python train.py --image_size=32 --tokenizer="word" --text_encoder_fused_qkv=true --text_encoder_dropout=0.05 --text_encoder_inner_norm=false --init="trunc_normal_002" --epochs=43.1
Rows from block 8 of the image encoder of a small contrastive image-text model, named by matrix and row number. Rows with one number belong to one channel. Each number is 500 + 25 x the weight over its row's rms, rounded and kept within 0 to 999. All counts start at 0. Numbers have three digits each. After the name is the row's rms in percent of the matrix's.
Before each channel's rows are labels from the 100 images, of 14848, where the channel reaches its highest value: "responds to" is what is common among them; "colour at peak" is the nearest of a few named colours to the mean colour under the peak. Only what is clearly more common there than usual is listed. The data: rendered made-up planets.
# c3: 3x3 conv (encoder.blocks.8.c3.weight, 96x96x3x3, each kernel summed), inputs 0-95
# c1: pointwise conv (encoder.blocks.8.c1.weight, 96x96x1x1), inputs 0-95

responds to: cratered rock; polar caps
colour at peak: grey
c3.22 121:477487500487494475454490468478499465509482475493452451508511463458495472465482493464491495453512495476480469495507459492465518483490497487492490486427489498452461494488491493488479509510480485502478490463499471501476468484506481497516502474454455506481475500486507517484489487443437464487
c1.22 118:462478511499514444439510421467512496473487495482450462520498499464532480507489509484489488464535508471484437484508467498451515478483467472486496488462493461470467506515479496493486519513473513498469489454492488496501477505514484504509524468516469517499517470513497473502482484483475469504

responds to: cratered rock; rings
colour at peak: grey; brown
c3.84 096:528530514473467508493499499529463553508508569500524521499444557481484543525481484489527496498500485514510510487491518539501490497468521533509514531512476497544536496485510515517508511505508546525519518490502545486555513524493495514442496495525492492515481511511523524505498553537545524497
c1.84 090:484466520510497381443499458516471483504462522510477470485482508484530479518497468523503505473521515517514469498513483508508483521482497479489526513504496512456454515541468515482508468459500490498503523477517455493454537532490509498489500456495495487491523487507522503493474475513488493498

responds to: cratered rock; full
colour at peak: grey; brown
c3.32 067:480514514477499458480494475520511508545488538467472494479450501489480500474496507425544498488518429522488470509458498526516506509479513486513444528519490497501487517458449540470502514510490502465499508495448490480474509502526535491466505512471499486516458489483498512464491503536510503512
c1.32 102:514486501485473461459518529484518505522470517489496497417478510499541514472513461537486468502540508508501475498490481456509438489500488490486512515515493474504485482494476496515504427465500499451500479486495493496494506513474477467464489478489527499486538532458498481431498491524511510502

responds to: desert world; glowing rim
colour at peak: brown; grey
c3.43 111:521529525517506487489493509495513476516496481528533476536523443504500448500510511485491506471508489497477503516510472508479529494500487479520492505464497505460432515495483491487532512512514483502489508493502469518432494505533531529522512483425514494519499491511530530512512460444424519514
c1.43 095:549517544514495490477523538477522513506501486551523504447516478496523475503490486477481479494549537529497504526489475491515469480503481486519465533498517482508458534517459491507536462484530494470507514505450464513452528525499481495511510496460513500512517515462527490451518487473472526541

responds to: cracked ice world; half lit
colour at peak: grey; pink
c3.1 094:524487489523480448467472523471512476479429474504516475495522486532466487506498484508447498438468505468489511505515445494489472501492489509494502472471476468481499478490495456471539485513497510483489501463497497527488470446517485501527519431500472506508478487494504503517455481476476520504
c1.1 094:493492496501532515452479480501480551461460525468497496534516533501512537530504526500483495486520523456500518491514503522485517473482501525498483488484480497507529465479469497489503521546491578502474488472531538502524458459522486500513549471534487483496508464499494491505451554507515478475

responds to: cratered rock; gibbous
colour at peak: grey
c3.7 087:507495501514499469473476484493519496481468478493507435491509460480507478486479497466492500432535490485504489539484470529496490477509487485516496504463424480475481505477484485472518490489489491500490502473463517533479487475514481511485514446473479476505459524490492515498434504440454510501
c1.7 096:508475534489534463471501473502526544505485528498507513489486560473555517525504517526520509508555523495503436499516477554517498494498498483503529507530496469515520533522507540529507510503494552519480494495518512500531497516497495517474531497525526513516540466494509492530481512558553513528

responds to: cratered rock
colour at peak: grey; brown
c3.4 101:496493538477497500477511504502531541513506485485493466486426489486519520450500499483505514430549509508468480510491503469492497499512502506530498521456474489470500505490459476507504494452487527490505527458492522475499499521488519545423527440477476485497494506492500507506484539475472490513
c1.4 099:493464511469497445443508479489512532538471521480491495482455519463565518508503490487507501473545522482444453494486487494482496504506475494489493511495505486484513514507474529486496486456492516475488504409472516471489489519490523496454532460515510480495532530500486494493469511516509500511

responds to: desert world; full
colour at peak: brown; grey
c3.83 126:520539532506509530538491531529522537495503519498544533496514548527502541517507527512499493500532508497539506507516501528503487541516505542510518504488517492530538503493501518531537518529503572506514512514522549499544486506521522530512533488553538510520521507500502500524504561520525539516
c1.83 098:572541527493508501504493528520512531508474519509564510493518509500494523498479485469478487497488518505521504503500478534502489511533498551542513508479506504505502503515493502490551466542497523494532509469499513484509509476527499515515515471495522473548499512484505495481487508500498595580

responds to: cloud-covered world; cracked ice world
colour at peak: grey
c3.30 096:524499516497499447521498494481506511514510553498479531483489561411503544427487510502529470531505504510526463515486508482514479509520536526491502510542508498505532525507483537527498531488495505486474501511498488511508509484497505494488486536539541502487518505466492506497496510561553502511
c1.30 081:496525486512485468497448480478523503525495563507457507521505552451504556498504490482498485510506518486471480509513513557488491489520535524487508493529489529522535495506521528511501506499502519495451508510529516512533511503489512487504486507514503487478488546516509502499504524585580479487

responds to: cloud-covered world
colour at peak: brown
c3.56 074:490513518520523437480506478489518465469481498501487475494500468475488465472431500483465465458520518500461496496465436456486486527500496486475464494463493493480453484506479456484487491469504468496496494481487466504466492512550515464501525486456495488492493493510499502482458468486479482517
c1.56 105:494471483509463449513466488515481439532506503513486507475495483494454466526486487489491508509462528523461516516460466519531472508518491514491478527506463509480429508512504480483494479459516456471513489506461479507473528521512472436485482517510508471495464524468497502483491467491487482469

responds to: cratered rock; polar caps; full
colour at peak: grey
c3.10 130:468480496492512517425495453484537498521498512511423440533499494460511500486500504487480492460532502500478486512530488533499528486510477490483507478483480503457477516503497501511481524493505513517449503459530495508511482501517504531497519478488436506464489511503520524511490503501484421488
c1.10 116:477477506494505488414496450447555484498503524509442473508489509484513502509500483495458481490533495472496450454513477503451502493504472489450508460482483480455469506484493500487495526494476500508495492475509492488504453491503524527491522503495439492479478516517498493508510493501497443507

responds to: cloud-covered world; rings
colour at peak: grey; brown
c3.73 106:511541516494490508516482461452488509495531552502434517519521522424495509439503520515503506555497498504526457493510505463490495528522506520465517477524525501533504510496518516530473532511490503516457479523516475513512473512514524495526504560521534515483515510500506500509531506526522466486
c1.73 079:506543501517518415536475471489515459524523512493463509519524508474492483509515478520490557537480475517497523503513505530484493521511489486512517496529503513503491519494509496469516526509487442497471486521547432511461487530505481527527458539483494492508504509474493514495556453513509512494

responds to: cratered rock
colour at peak: grey
c3.78 124:501485523502512471468500486495530483509490484500488442506506453459518462464487495481500497440536501496482478517509475500498510472508500485520492506441491511436445514502484477485494504495501480496493511468507455509453492510502495523504518470434473494514485499484517520503489490449422484514
c1.78 103:453460525477525441444531442473533503473498508459463478507488511473580497503495518491510490464556528496477436480495472492482500472512492466484485509461501486468478513519477502490461506493469514500493497480495492481483505524506486505495535481511485510487525496499476474501494500498494461512

responds to: cracked ice world; gibbous
colour at peak: brown
c3.20 094:521472504553509458473505497480518485481494460519488456492539505495509487496482497495477511449497516503479500539522488482525484490506505565503499511479507518452492500525496449487547494534511488474506529465503482545471517474518497482545565477496482480494519483483517533491434486481469486512
c1.20 093:468494467505480480522436478503506518485518528453479526506510596457506537536504469470557504498508466502531487506484507552505500510486515525517499533499471519477512500495499523482518490512510539494489507484511504499494511510502497496508519531534510450486466486487506517536478512514565493478

responds to: desert world; glowing rim
colour at peak: brown
c3.65 106:501494492458523518525473530518515516488494467458548513495461466534489493535529496509491519495461500507503523463492499465493480482498498461478490480487464493500508478475494491470504501484451478495522478509494517431510502483472509490444483491511540468523471483513421462506496471479474546501
c1.65 097:516509507456502526529507515516510518477517483469530496453469461535470494483518483496491529494482491523487523488496509470508469454506518506492473503490483514503487486490473467474510506508458452458551475505454514435512517490457484485459477493468513494521473479464440484483510479467466531508

responds to: cracked ice world; half lit
colour at peak: grey
c3.18 077:489488425485478458489502499531486527484514488495496526481484505512473528493464507492509483478522523516482504508497533516546484524448507521516482533508476496497532487508515512488522486541526535483513513490477573494532523492516465470466514461546471504466533497493492519499427532498507509483
c1.18 085:505489480493508572473464478492487541482489522495495506511509526518463535522483512502499513505491539464469480488521513516518507501461512538478497471498489500514521462502532521513499512530505584508477530514516607501547496481513474494494530500509488506515507469505519510493477529515517497494

responds to: desert world; full
colour at peak: brown; orange
c3.85 063:477501531538531466483493466494520517487487505529512475494471507487522502508470515435495485518524445503451519546455489480496525485472515483511454478497475520521502531507453490446519490469540497453471531496448519522497493485508487499466516509479500465489501461478539529492514514500511496507
c1.85 105:555517526519495506492460546472520505521494485536521505424489501495492511499483431526478483513510525512504497519484493509504463487534503497478481485494501495522504507496487486520530425449533481450502502504465509514497517485498462480462481482484497483501501522444527503446512503498493517535

responds to: cracked ice world; half lit; rings
colour at peak: grey; brown
c3.5 081:480462453500489453505502517527549541500508485477514521485511516493506536503468499513516479466546508502489494507525535548533502526477495507520496528496488499485527480494481501499543504542513545508506511472485581510527507498513488506497527463550482502495526503502483505520423542485506526501
c1.5 085:501490477507488577448466496501535561509484506494511511487507530510473545527480495483507500507516505476471482505507511509504488500482507553495511492501510524515522468485518516515506499517514577511494510507485620507544506487500496507512525494523479527517501491491510512488480534513512507502

responds to: cracked ice world; moons: three
colour at peak: brown
c3.51 087:487477471468502479483498497485491497469480487463480474493452496482495486478455480496519486508468489502488489492469483451511479466494516479466467469489459472505499496485452479484458483476470480463500488518470494450464498454465504469445485511483506454466469499484438471491507488498497481476
c1.51 099:529502469489504439496522506478520501522487506480488518489478492479514492473493467513510518538489520481457487515489510437489504509513494512483466485475486502505449487482502483476476492491477480477518456502500464460458504481481523423458499527484496443464504532500461485458537468471495495504

responds to: desert world; full
colour at peak: brown
c3.6 134:518491513487529497519510539503500510499483458471558502488478457546501461536514507520472506493468510489496511475515473480499499486507497489494519488458473484473481489487495465474519507485463458508537478495504482454466486479485521506465493477474518483530481478508439475501494447455441550513
c1.6 100:518510505460500471499525504497527510470501468469533513490465454501492471487481494479471487490485474475514548464502479459466481473500501510510508473470496475496490484469470462504523494494442468507515482480485486455488459498484494515468499491457479514528494438508450475499507480453443529516

responds to: cracked ice world; half lit
colour at peak: grey
c3.14 105:525526503495455471500463469455472507502519563506463520493492530409472526425496518508514485540493496496513443501495510458494494532516494521481498491542508489522511517472522527506494512485500503497452484504486484507505478501503518476500481540527532503475502515493501498483508503538537477495
c1.14 074:494560500493471451513432471496505503512523558477454501487495524468488535516488484492503513544504507517466509496487546544496484504504519503484508490558510497556531512488513552511472510501496512490473495521516502502499503525493494526490478533507486505493500533485507483491531514566552475480

responds to: desert world; banded gas giant
colour at peak: brown
c3.29 098:513515521521507481528464536531501539487546514518573518493510485538469500526542504520489503504461468494503527496525543467473518492485488456518509472523526490502501502455488507491528502494503489501539517540507528507489475482505526536515470515473549468534467470505522458529507493479497545523
c1.29 100:528511503513519501492484521510484512481483454533555495485526464512489495549506482517487495491476500494499487517505503470480506474510483416484489491458534496491480507514477456481494469496512472484511519486501497525476517452522498473512462476480522456529478524508516484498474461437465525560

responds to: cracked ice world
colour at peak: brown
c3.23 120:517513492513482462487480505496532531505501545507503522494508582447500562480493522508520483510536506501518492518516523516514494520506528535500504507535519490512555513494513546512519524530506529504480512505504528519541502475521504500502530503563517506485524518499505509516485534561568513503
c1.23 079:523506495512486517492419506493520523503491565497502507501518603455501564540507470478512508508527501496515494501517521538505496507510523534498508493509508531499535492509519535516518500531517545512501507506531525510535516475512514497504504506533525473489500521490518503507480518535559496495